config.yaml
model: "contrastive image-text model"
dataset: "drawings of small networks of dots and links"
train_examples: 97500
image_size: 64
crop_scale_min: 1
horizontal_flip: true
color_jitter: 0.1
tokenizer: "word"
vocab_size: 54
loss: "softmax"
embed_dim: 128
encoder_arch: "convnext"
encoder_isotropic: false
encoder_norm: "rmsnorm"
encoder_activation: "relu"
encoder_mlp_ratio: 6
encoder_inner_norm: false
encoder_patch_size: [4, 4]
encoder_conv_stem: false
encoder_depths: [4, 4, 4]
encoder_widths: [80, 160, 320]
encoder_kernel_size: 3
text_encoder_causal: false
text_encoder_width: 256
text_encoder_layers: 6
text_encoder_norm: "layernorm"
text_encoder_norm_position: "pre"
text_encoder_activation: "relu"
text_encoder_mlp_ratio: 4
text_encoder_head_dim: 64
text_encoder_fused_qkv: false
text_encoder_bias: "none"
text_encoder_qk_norm: false
text_encoder_parallel_block: false
text_encoder_inner_norm: false
text_encoder_drop_path: 0.1
text_encoder_positions: "rope"
init: "small_normal"
residual_init: "none"
optimizer: "adamw"
lr: 0.0014
beta1: 0.9
beta2: 0.95
eps: 1e-06
grad_clip: 5.0
gradient_centralization: true
gradient_noise: 0.3
ema_decay: 0.995
steps: 19800
batch_size: 512
epochs: 104.0
lr_schedule: "constant"
warmup_steps: 990
weight_decay: 0.2
Rows from block 3 of the image encoder of a small contrastive image-text model, named by matrix and row number. Rows with one number belong to one neuron. Each number is 128 + 32 x the weight over its row's rms, rounded and kept within 0 to 255. All counts start at 0. Numbers have three digits each.
After each neuron's rows are labels from the 100 images, of 14848, where the neuron reaches its highest value: "strongest on" is what is common among them. Only what is clearly more common there than usual is listed. The data: drawings of small networks of dots and links.
# fc1: MLP up (encoder.blocks.3.mlp.fc1.weight, 480x80), inputs 0-79
# fc2: MLP down (encoder.blocks.3.mlp.fc2.weight, 80x480, transposed), outputs 0-79

fc1.32:151109112095116125161147109109126163147157164129157122151118088126132093106086092188111130126097147102098122143156150123120106128120147114082116115180154184100074171136144109131152103159160100145169127203148142141114212021128038111161143111
fc2.32:118147149104076111140123169147195129136128183151165105089109190159141176156203123100073075136109132061138153132151085161064099128111103177134126123071161134127152132119110071145112153103084174097102164098169167117165135143130099098117145110
strongest on: white dots; black dots

fc1.418:097119116128123061132145171175120156102093138164090139163108088156133130150090162152131060093192083123075117112106092127164169107085127120144146153128132169144097147159129106147089158149182125106177128121106165081128063164160161159141159214
fc2.418:139130155127107180139162125142141062116113129135164140000137138229101130122145161193134183138138125105119148114149095135100094109137116123111122156091113132108077126122153087117138118083184118110171159172135126126100129184125082140143161120
strongest on: pink dots

fc1.29:078034137108142133162154132091096127167112141116120153140129124121187060103133125103104096154140186120120076090115170167101103087051180100146149168126163150157138170126105139096130146213133106123171088120098163121096102162150112103152148127
fc2.29:159080124101142134069112144085082137112163085158137143069133105123167130130073058138195141110163091145087091104206117138180143095133139125164152112183123150141119122177109166139161150094121100080120115169154105132115104153104130107091050119
strongest on: red dots; star

fc1.384:091120160164158118175133150086118122139078150204068131104147159108130212198134105110108107081115112204096097187123114156124099150108180101100098106125102146132123130120120118156135163152121141104151150148092204074131172103156124124098166127
fc2.384:099127088123156108130147174126130128127120134144161139216128142000118144129116134127151117167155161147145116103094151116137155255112122125111151087146141168149116126118134139120106142140120114121122136141105137059136117121135129122128114131
strongest on: ladder

fc1.324:153164131150158086178169126117106136095137205152144128063077107116104129137132107148140095090168128131106129208114130143118121112118137143120111117164149172086062166112132109140124160179121120085106100164113122154102163019164134139103128202
fc2.324:119131134145138083181115101094093117150152107165105151090130197122096183122191139097127158187177142096136160042140139140108087126110148140121135082076146110149055134144109106126130137142109147159105087068172185133148141099118176143116152067
strongest on: orange dots; black dots

fc1.247:060132163149181133178129175143121136135093146148062137116151139128115209175122105141102111086170058152103099198095128143138104162140146111120157082159115148110129141126070124146120145166113122075162144115112180064121171087169115095123147167
fc2.247:106113097113186119121145180139132148121147112123162162197124142010138079149097118087145145116161161158137103112092156120122164255116152139120137111145135141141126114124120146107107137120146090105101145141099114046101115128111111126103107148
strongest on: wheel

fc1.422:177139048143107128139135144191108119163114142100138084156144054178182134134061133129143139151112144171129119161194106132079097144121107116070138101141137134152120111167178051125079146104139167158156097150152140129158136135057106166155121145
fc2.422:124126083116146141117155147104128159096159154035127116109126107255121125157128118106138127147158110155124112139095168120160109055106142138172081141157156156137101163125079135129148149133082095103077119154101088110126148156170139131172093124
strongest on: laid out on a circle; random links

fc1.98:132150090097167167126110146068130157125112136098127110165158107179126115153129044156141113163151099113049172113126067110144127085170128042153051121181133122126122160125103115144059082135105150074136125127131116146150097100115126149091090128
fc2.98:122096104123120125080141148159077099165151121169122112180172199195090132137075108140141125092156149142135065142089148155155164099171137139043197193145146143133140093117160151093126146130128198119114115136151100114114106134120146086069138139
strongest on: red dots; ladder

fc1.105:110101118155076140137075151212109123173036125151130139148053123129177114114143092156115123142065117141120115142153153164126180106118139105173114109197088134111109119190140132117159162148142138123140162073159186113138097079163132161158135110
fc2.105:151119117068094140117168101199164101110176133122135139014119132112137093157095126143138138165052112083108141120084104064107132129101088195196129134110092131146151177137126124156118126117142148112136177120135130145152108073118134085095086118
strongest on: nine dots; purple dots

fc1.61:136125108148106122196109155105073122084066114092081123109147087136131199191090084139125102075087083112118131155120063172106097085118139095130121185104133154149135155144142107163196093144114115168148137121138173144165109171082114162139153098
fc2.61:095150113157100105169153118152144054161109170142146122111126128196090130151186187133132100180136141104190160130126101126088091106107127122109145076100143090164090158117116097148123141139108129153129097128166176137172204139097086171152169052
strongest on: pink dots; complete

fc1.166:137150127187105118148123139149104114174132127180134100069075143119130146138157138118182093152069125144119119149144183106117159122113118109153092080224114112087149158133042128094067186154148175086121136093116135115138122172145109132186167120
fc2.166:124154107138075086092162091128168065156170165147121114087116142143151156172138113143095135148062107078132150098114137190088128086128105218173153073109173146091170132140132147156149138096105055132140131099118126137126151105119108096060154150
strongest on: blue dots

fc1.167:116129125098128120137129130085147153141119119043126099160119096158179103144068078123125128121071109116115122116143136113084114128118127115108101140134142104073255132135088102097126080137106089112180094095110154109117099178108083089150064110
fc2.167:118172145134117104161140093087113130143149161073125119178142133168110119098169130169160163154163135071125200060149075110149080087139114093144197116040122152147077133126114133158142131122120148135157113075167181131138170124098139075115158107
strongest on: yellow dots

fc1.185:138041121170090118132098093117115135097116199098153209122174104115090137114116133141143115128099110083126109109102179115127124083105146115096140182127240173149128151129140113147124107126157103112177108138052147125175148103080114151130116148
fc2.185:150109122107113183150118106143081146142166127147079175053106093087138120108117101180177122044097104169094142124133206160179150184146131147126138165154082151078152149136117164126144132124165133118152115093161134143100141101216144136120150146
strongest on: complete

fc1.127:143099126097064093132145133151142119173129117177139104123100153180130105162085137203132024148094118142093121127138133097173176108149160068193161120094135109110127147161127065115091105137144106173135153106119178130160161113167104132157172162
fc2.127:112132103174096139155130119180135167109134138103124160000125093249123091123204128181089150130115138145147133140142104150153138094129127126137111143099136131110126132122101117103126086156127079124112131125088135102132136130179132140179154117
strongest on: pink dots

fc1.81:167065159153106096129095153106089158101080144171130125131165149163122140168126072079105112102097094085131103135161146113072178144152128134166179098142148118145121141138158018163078099123146117054124135169131106155166130095131127182132149137
fc2.81:168133166149191148105169158142138197094118116110155106093164077221153081129095158135149109063172112112076145105100133114125102088117170112156088093147085112111130108092109131110126157121131052179118111144085094091151157123106122155151090133
strongest on: purple dots; complete

fc1.318:117091112138102123142197139134114136124140114137144113168122140108107141128172136191101076117078147147109103103100149103215163102103213067113150156127119107148129127158068125081129134215144129095125123086110160108097185147163119142157109192
fc2.318:135105121173110122107158132153209153119120117114162131062119054159155108146100104134086201119094098148096140147138084120172134129138151114199130187179141132088150087137153112090168097127154119111123146190069094140090122165145173130118110179
strongest on: black dots

fc1.143:156158113103074095145113114139142185134078102183122118095131095175131137132117129218126058152079175142119083083140082076135156098085132116155187115098141099141136127171155079106054109145145149178142146118138167149119113111133130181128134166
fc2.143:123124130125128146161131154175129142086183140107123127000119103201141157099128141185107141070104134154125138108206118100140145115104146152149103178110130156139084115139131121094103119156111119125123142163117128074157143126191101134149086128
strongest on: brown dots

fc1.391:181115123112070187177154149140123145092156079153126121094183128138154182158120105144126116117108161146138090133067057159140141056085201106087146135154163164140151134204089079118107149140126165146128155122090099140171119089148120110145139136
fc2.391:150099115120170120105135144137082086123152107098151154056135138197092166125047097131175132048149127097099115089172179124125126159122172145165106150144157160157120139138146136160143139063097108100102106167131084109131043157153119154166112124
strongest on: white dots

fc1.404:136129124102123090142130089128032182126071166137111108142141106135093135171150127099171169126100149155143140160177083159151079074118138082188154075124173154167117181108118119158132129144131175126130122147210092103094151124075111140094139164
fc2.404:139148173120122099123092086116094113128156147214103121023186126187148149113117134134127096127086121094161140103190149142127100132158151157114171166109102092151127096060153092091112121145099158164104080122163153127137168170104123130125173079
strongest on: white dots

fc1.37:168140137179150158196129125090102164106085095140052132106143101174129181109063140110112153092159150143128117133090124146085112125110166134154124095125118195123114151152075050166101067126181128133119124146139110152127103117107119216154165136
fc2.37:167130122088135141119146168172131207132129080077125151082120119191174112159113094124127132084126094173082086142183133119136116106088164079097149143158143138079127099146138142118117130156129099136108175146136112117156162105198111057055079162
strongest on: brown dots

fc1.257:157088132112124107169171156158137132159099137212129092143091119143147098161085129174131055155100112141100105156151091099196170125122142088171147152139155149095118146163110052095091076147145109134137143090118140108108212125162124132154085169
fc2.257:142118132146170152115124126170143117112133104141084171079135137244128101114236140157163191149104127174128119137100192134137134084160156142096155068153110123110128131136072144120127083127144087136144104164099128116086095161156147110165147106
strongest on: teal dots

fc1.26:129160134121171037137193110058156150148143138167130119152127139141224101173114107108120072127099106158124127120138106105127085133093173136175102101105163114070148139129157118127070106153141083144133128167148136105162103047133142098104167147
fc2.26:114155134117106125145160142178118122137133188145135155076113144196084094111167128101080123127142124114128192099109040160098074093140111118086126149077113121111057158109092091126138134127192146124177152098172166110175141143074111124185136121
strongest on: black dots

fc1.204:122113114130160191130184104141095139123137164076168098117124142117140132108085106123121074114092094126103117213127082141169101134130116126166122108156114144128130122131161111093095143153145089195153137129129161134165185141145000132115096120
fc2.204:133108136179171098174098098114082126148105066112077173155122084142133154103189152131146163140152120112124114081125153159143123105123142108113120137076093112150109137129108133076136087170146073195084081086114136138149106073121237160105126119
strongest on: red dots

fc1.49:142090066155175116175108158158082182141040165160111110107149111171152148124091122146172076167162120124092105157129115157143127137105146146155162170166130163146105139161150069134111128113189148127178106149152196135102114160094142178122184126
fc2.49:132122191131130125135138108152150087148126141072124098090082097226142151106101157139125136225164106151160151155087116131096108055116147093148143120139118087104121147140140142133145076139157124129120165221144127154119162120095138134145048112
strongest on: pink dots; complete

fc1.315:124131119155119108112095137173124112188113089094122123100123102138136096198132173118134043117127095106088113151115118151158158160133140111173141149121133092138129150153106080101071126177174117193135114107082217115216109138159081166146153126
fc2.315:113142112185087154148146109159182119115112121149122115000112100201105101126210162122100177176096145103160158131166135153152114109107108112143117154090140101140112111128149100089121087163133079146094130137102141119150157115149156155148156141
strongest on: grey dots; pink dots

fc1.156:079061157183116120133150136152140098119101153179103122121203143087149182123146160110136114071135134097049127132114206173135079179151163147092158098109170128142119123136096106119146155159190111155126101093132142083120155111165117156073137146
fc2.156:120126098127151109113147148142102115109138128176154145255147136000116124112096108117121116206138143139141107114073149123133141249139138145119121112136123147132118120119120137158126157108142132116143102126131125098111122136126128120124151112
strongest on: star

fc1.150:116121133098101116124134120097157155136150131120149149144115112169162106102095109166115137161111129201104091137204096094142081141081162094138129081165148146084115135161137113122137085149146112124139113189145089081153206019123081114158160174
fc2.150:120121132126109113134182182106135120150123183159187099060122190178125133147179096104097144083102121083163136160189079133146127120118110112141133109075141131114122116097194051178118141109090148104120133057117133115175130184105123146170127098
strongest on: white dots; black dots

fc1.420:168062134124143178162134142127065131097120121130081065090150140153108117176168128143164111155162167146133072092105121139139144124138159109106197085170074101144112171107110097126104167137109151153142035149145130134109171130116059149104181136
fc2.420:159130148108110159104065120131163090092164147107148116023131089195173126127104107163168097040156108128095115147201141121107115089138141155196110146145155185135158145120123117124134160083106131064131116146132104132087120157125110094144116141
strongest on: yellow dots; square dots

fc1.255:132116110152111151108138128162160116198127110177121156053117092195114146178127154182114034179156129127118129097133177125154120145119134079127130116121153088128144132093109104147061079171177130142178155132123173111151139120198140169125169127
fc2.255:120131137133089150144142109195169121149126112100118137034121106231111117095179196136089141170105129131162102120177115109141123056116097167132119182066117116147113137134138132143118081161159061133155165126140148113126136109191121133125157136
strongest on: grey dots

fc1.476:119113107126130131161151249142084148127060160141073092102133113144134174186101123081139084102122093136111124110115122134114083106095138075178112167158111122118097145101132099143150139141132159144155113070138163130181100208123138191144147136
fc2.476:121156149121115125153151137084142122157109122126166084096133084212096136142163184130096167156149120074145147140197086070101057077112107106110136136069179111120095134130108098124142100171112145115127181146141175133184182186111118134124114096
strongest on: purple dots; eight dots; pink dots

fc1.224:152080041134115139116116153179143133134136149129148112135143117196180091127054082123187136143125113139125088152235158126132125184142134130078161096153139113163122120133193085106074145112125147124145136146137105104139121104050107111121128155
fc2.224:137150095107181145135134143103136212107125104064158138170125095214118124141141108044110116169128127123130104133102161126123087097087126143157071063166110141169126175117079120134135128064120075125111156156114094101104124126189124166150098110
strongest on: laid out on a circle; tree

fc1.130:112088132063090131193140163113084133161134190114091157086141124115165143147167083158092124126143112135130093139112128150155106099094240081116115133155097132141116160138131127149119156181120084122169144073134212095165132119166106115129094091
fc2.130:148102118096181099120125159103120139097123095105148172116117127088164064133105109112135168110115124134077130117156147117190126177084168119141128108165132176121147076172094144083116153088146122074110181189108113063158066138123137126087053178
strongest on: ladder

fc1.67:091120105157124051130155200195109145099118118129070127148143095155205173134116139168164092149114104178090108116146127097119143107079154107151110122132139165127126141150124107125105126141193123079108115167144128096152059131163183154144186185
fc2.67:130133127136098190134126161145142079103135146117179124069121144211117124103152142145111123093146124124113168145153126118136108112140110099094126168128104148096085126150104108179122146104195170051200181137130108124090142213133057110158080146
strongest on: orange dots; pink dots

fc1.158:153135115118178182126123125139117138109131168134157109126119133130177144105070093134112075113167081134116125230125147166161104135118119134131130117134096145153124136131138105088094121144148134174132120144124183142169158127110000145098085086
fc2.158:129141132171182104169114092134127151151122087113080152164133066115131140129200144137143170152164130124137111070117161190149110118113123131120124112100112112158116127120127116082141091168141066173071088126104144135151131050091243156102136117
strongest on: pink dots; red dots

fc1.305:071148142120130132121080153099076114075139175126076153111089154095131125156169124129099130167149082100148045180123144089122134081136079095065091152177152148130133140163159137154106163125099096061164138098146162126181138113184125165108136098
fc2.305:130142153130131124146101110140154127100143123122108145125115132000135159129113113124124137112127144107080143106123165152102126255100156140137115055113147143141127123133147114138112131113147090113130149158149128111147115098154145119126104153
strongest on: star

fc1.467:131105101164088137163134179135100145142091149096098064099162115165105196166090142127157087096110080102111144129100060153146124122092131101161103188126099120117107157114119063147131161153151125154147110081113172127182074210117116174096115143
fc2.467:128156184149102133153151129092152067161117167132162075100124164193086122089172155111100160135143116066148163138173067114069057107112122105108156145070169113100078157120142081142133102131150166085118152141151150135139168170122098106167150105
strongest on: purple dots; complete; pink dots

fc1.413:125121108184127149140159132129123194186171093093102173124131140110126120214131131160165101166176136130121133105137119217118143127132139113100144109142087069154108122153140123134144114135142179146108151103027142124179141087084128125209135104
fc2.413:157124096136092194099125067141147129126107104116052138167097112148148144075135130097142186115067086170144141163091136124125141046120118096172124144140047092111138147098125114103127102131148149191100081077118105194093139099096141142122128140
strongest on: grey dots; complete

fc1.316:137134055138141164118179136106155164088122132181122144103119123166151141116102095115133138148138102184076155161208132101157065085161105057176069091119148088104110145138140058136113108102120155129187098116121141142187127083136132128141136167
fc2.316:120112081063141135124167181146102125158128107142114135074168145200171111129123098137108119091117132171163060105080159138166157079173088164108160204168135164110095123101081128097137158131175153128111128116151115116108128144194116084075159120
strongest on: black dots

fc1.113:139121102101129196150170101114113138158106154136114071136162068168105129139152132109215167132088160160113122119119095182204137129135146147121089162206130099102117175169085134132061129168119163138109107103109144121091143128098055151131102137
fc2.113:118142131133063133131108131157128065125092164092169084000122132175102112141116138169105108081137142120119157129163101096117133119148088116124136122110117132184088136134127116190106122110131173081212166131141104130102179178115127139168149129
strongest on: black dots; yellow dots

fc1.431:160120144139107163119146166054131122100075200123119162143116131150167110153123101116182056110159068084110110134162143149138144128131076106140139117145159107119115172148204085201094132183131127120161084133101091127159125065115093127142178129
fc2.431:152141138140156114108195135106156139117103157085134116098123096236183136147125170123120135152096119127109149129175104114164082112116167120174134182119135140053133102106174098119128143140191045199090138142086128109149120089094113139111128159
strongest on: red dots

fc1.339:152104123110142120147170123085130186135190152101145123176140138138127092119120104150143117123114131117095100127195131121137107106129134129067121154187134183092085165164156113168137122157177141123130114247115120099117163057126042099158120131
fc2.339:118143106127069149141122152112164074120097190131180109032116177217129143117194140081087079122100128104145160161184091151073102131132096134107111151104157121126151127111129074159106138101103183129134139118159163137128149134156090112160149114
strongest on: black dots

fc1.378:084094150129187121149119128113132091087132133124098145089100177114122125116149158110136144169124055157151038208161128134134155149085105067106118094182143129103137129116158136131137152099086146050173143128125134106227157134159130125114111135
fc2.378:124128138131140122130104125148135126105133147112142136255116111000122130138129123129134120138126143104104129109100124168127152245121149125144113021133144140132127115140140127124121131129129099131129129136125127107151118120128121118128101150
strongest on: green dots

fc1.141:146134141090162131138158144173156142169097151119142091130148147184162176110069149096129141149168126164093107148125097099127106142108149137160103160145152117123021134173099115137097114158165167127202107133131208094158124192105115138176080160
fc2.141:138121179129109112148123128136136166140127157147135096152119140170141183127215190154076047118103122134132075184043119151061146088106142187126111128112161112142198120138143085096125137122077110098111107108138159136130111101185134163125121123
strongest on: purple dots; blue dots

fc1.225:189137125160080172114129207109145148124090159047117115140174065153121123134119065152141107131106121141104136134137072129091153087181155117069097129166139106124126134215090086097098134119091183087120126132109151180149101124127137108139096129
fc2.225:159105155131163147048130118155084148108116138136146103137181131243093107103079136128163106061138113097140107097093163124146136108160150171144098190144128122191139111086127145097125148074116140125153082184126077135098092149137113144172117126
strongest on: orange dots; pink dots

fc1.100:101150085137084087130219167092140124135090110128050139117112158177123166136120134206127084129206128070129117185114133142173129115088147093133101083133139147109129120140143134184149090145137093109122118150145129170159096091173140161098173152
fc2.100:123111176185083139170050137107165129113104151141152117094081171226129156110168088158159120117164127165113173154162079119148158099100156067134117181116077094138139128144108118170131092139156151112129122138098156138128122173116082184165102129
strongest on: complete; red dots

fc1.243:140159097122141152123195137105129155103150164091142113188116136198186184133121139164093117148138111187099117123175082081132054111134139112139108128123178112115132112168128067106096122145139166131111123190146175072130133098182123093200120145
fc2.243:126125112091150133099145161113134060156133099150062116036146116240144118119129158104156118106113117099131106122151205109150105060095094150141132181113136168187113151122097133159116146083166123148138117168167114129156117175106114125093139110
strongest on: brown dots; black dots; chain

fc1.470:175089115160093200200128136147145146110155072148105146094169118134096154125138153166119109128166139106126107112079096160133114062091130082139193136150172132145127169082117119169080135187140147125132069107129137098151135110145113183188192114
fc2.470:160140133100147163129148125139167133116127104060160125004135087204143130109112111137099089027168112132087125137213173122107091161128122135172079155139111151140139149143120124164128136093160142095164137143147104128117105116170138142136120136
strongest on: green dots

fc1.116:077159101109158087118109157135052128167123134158058139183103085103151148220144123122099086148106082053129086124156094173124103093094152138127096154156120131134115136157154124126155145171101140143139155119103191147137109155179140173153090092
fc2.116:130172165068124111165122119132139140137156096221116151064118145164074115128181130140113094076137120114111147103153164179127081107101151115076135191132153127100080110138132080158105127138188088095105153180170181122182095153109112134131131160
strongest on: grey dots

fc1.304:126125116093126120147127132081140144142100120062119108145119098172175108154050089112103125134090114079116115129121113124092125126111111123111114138126126091066255137123113098094125077145108111113176112089105160120114109175110078106127059110
fc2.304:119182153126105103162139092096120114142134161091122123177143136159107123094173116152139158108173137077123207056176060109145075091128115096139188096043124153143076128130120134147143130128123130134155122092171194135140169120089135075123146103
strongest on: yellow dots

fc1.19:097109112115129150150136158080162204146158102099068135224117141099166151160162142163148164116071155161118127130156112105091096070156132054131108079134079110140128129159130129103209162100158137136109128130148116127128151087090120114190130110
fc2.19:166149114169082193133164079141128092117069097213113130085116106184107128145120155088105182103077138111127099156144172117124145092126118109092139133147134101137161134096146087102147090104144085176151120130117129179094053086154197131099152125
strongest on: grey dots

fc1.128:119096124151150129161144144141140168096172096151092124215151158070127133177127170133158118132182145164121141123140087134184086111060117119115165086108089109172131132152121113097107156103185150150111144111047114070151143105114128127198183104
fc2.128:155135157158122133091205122133115079204097157154070118171134185144156183127113124123155129114089086131141148169138114130120106103146080113143175188094102128098111137085150111093150126078125193136207108172151102183093088131148126150144141109
strongest on: blue dots; teal dots

fc1.436:138126091084133100178176155128110155167126130113138126107124151142205105154162099099105102108109104108149082153137133124165114149022187135168103072154173119113119124153198123103140170112115142108174141112145157116155129098181126175124075065
fc2.436:144152140081123127165096107150101087110158082173099163203101154099113133110209106094109137202144120097095132128124104217137141115118161170105109032103146122118131125136119100108128117117126124109127127101190192139185090102100146133135144132
strongest on: tree

fc1.139:153140088117132066147143133063121133125149152129109103147117098159200118171076095131129088169053073084123123134161150189074114123142143135164157177108185134095113127191179077167102128185098132177123105121113129107104138102159130117159111132
fc2.139:133152118134128123118186127182162104138098127124142162092106127227118099145209165110105116175108118113131117139151223131127103058160133153124073124115125111124088140133131108094114133117181119130156164164131114124106110155041152144190153098
strongest on: teal dots; black dots

fc1.463:176130113122104163128127203127129140126117150110129085170167055142121128153087119127126106139101129164102160136135034124147086073149144081158097117115131104151139146232078070100090116119129153106140158102126118168084098105102125098167095169
fc2.463:100119123138178059093140177136081115096101130210132123100171190213118090121111122112182135103122176131139118123089156181109150128127133113127115160148122148164074111098151137092123149078148188111104100185156096083106073152145146111136147123
strongest on: orange dots

fc1.20:097109113095140112176141142115098109130149158158126160119159115101199134164164134124106120136147080128125139123092092165144115043047190098173121087108182154103115179177192137176161163176144142135141156139110172137143077104146143118117085096
fc2.20:146119144109143089127118132151108101105180106161107148034134142103106173130055120139131111023163109081079146117159125164152132202113170147108111132160126167131109127139141134129131136069157109089112130161158115106182069112122192145119137160
strongest on: random links

fc1.352:147142137130166076151130145117092103140122195103124125102124081143129109125134129100189154108133170144115120147172150205165062160135126170142105114162122088125115188140093156099038116141182122130106103067117156121079093080146115085125139194
fc2.352:107147100168139130117115100111083083151122162158100128130122151160068126134165150082103094163101144095191140130157105154100112107121090180134141145066176100227132165125129130100125111123191121140120102121170129135104166161052169176121149065
strongest on: purple dots

fc1.115:164105104159094146128164140080138137137127191148093115131144080142117143121115151119140140103154132104144116167174173178097114182094171129167081031235156128131130136122086143163119120109122128027126126154140115131083119106135128109151091111
fc2.115:127159120168168107155155109157118144175127108124122115122096108218101200149194185140061122156147121108123158099089145152111097067148133174132074087119096106125106141126109099114130103146117114153088163079135171117213160094158144126132170113
strongest on: purple dots; grey dots

fc1.108:156117071105099156086152146099158157217107104185147115094143139160141140151118193128120065106075147130090089079182151094179125176144165115184111117133142073110159117127132111148107093140175083163131112099113156125131111120179117144075161119
fc2.108:094180110122101108170124124206150151112125123167102164090106130141113118127199143141052132207113148119129156149091115184146117095121114147095091119071159131094144146134119107165107087162135097104098153090140198090177159081183121101126161122
strongest on: orange dots

fc1.381:159131102091154134117162156128163144172152159099000100137083132138138143087115120145169150162153117143128129151173158177115129073138131108148104066123074035166127136181115128123165147159137118125111099125199126119149138091136102091138146125
fc2.381:165126136162118167129137052112103151128049095124141112173128109169094075131120122099114192082086108131147136170130143067189159091132104122112086159158144099096150142109137097117146097153171166151111111128047101215126117131114118165145158125
strongest on: grey dots; complete; nine dots

fc1.69:096098111114111137132148158115055131150131102207102153158179039113134151133142146101114101117173079134138084094177068165179082118104164122131193082145134113117137156122177132191164127123163074110145117148140155156115114151087120119132132082
fc2.69:152149147075131133117105159153132117110194115190121155109146187151135142147087116095113073118128117084096131110153129189122139093115151163072173097091144131166188084136127101101116156086163082099170134170193157119123079082089154072107117159
strongest on: square dots

fc1.411:131130153166145100118089099139085099092067163112164131110157174115130116114134125112121129120099109096125101204105147127146136157167131132115102169126239246074127111117133123117111122118075080109157160120139154109136160086161116117096086094
fc2.411:131130115133138181144127095128126164113142116080091163223123134000135105112127136101128174140103124162126138129132132162128125206124130106130113086123089073097118153120126129145126117139163090167165150068141138169121129085151132124131140116
strongest on: nine dots

fc1.456:159114142101103135115173218114131139123105111106107085193166090177162142134097076097128063121108101097136145101156062138111106104149156093133128093131103124130146159180076102147080158120122191090126151119150133142131107120078089080202114156
fc2.456:121114118138152109080116140150088127102148147180143140130142159255113150128072129130179152106091158102140115102076147128120151065127140159161119197134157164174136137131101148152122154069154120122160102149109105099106122139113111170163111118
strongest on: orange dots

fc1.64:136131160083161140177101141097114141144108119139140160162150158140155086077086100189120143138140139149119113177148108090081133097128132133139107050111204156092109221120118078138150099156118091147154137155080121128101163041155078136138148124
fc2.64:146146165155100107141190169072186118067125166189125080114129158122182116164158116126076129179108111071137158171155095132088098121112136114168170142076136098111120102104148077135115100165087167129065174070132145128128137153104116120118135174
strongest on: black dots; white dots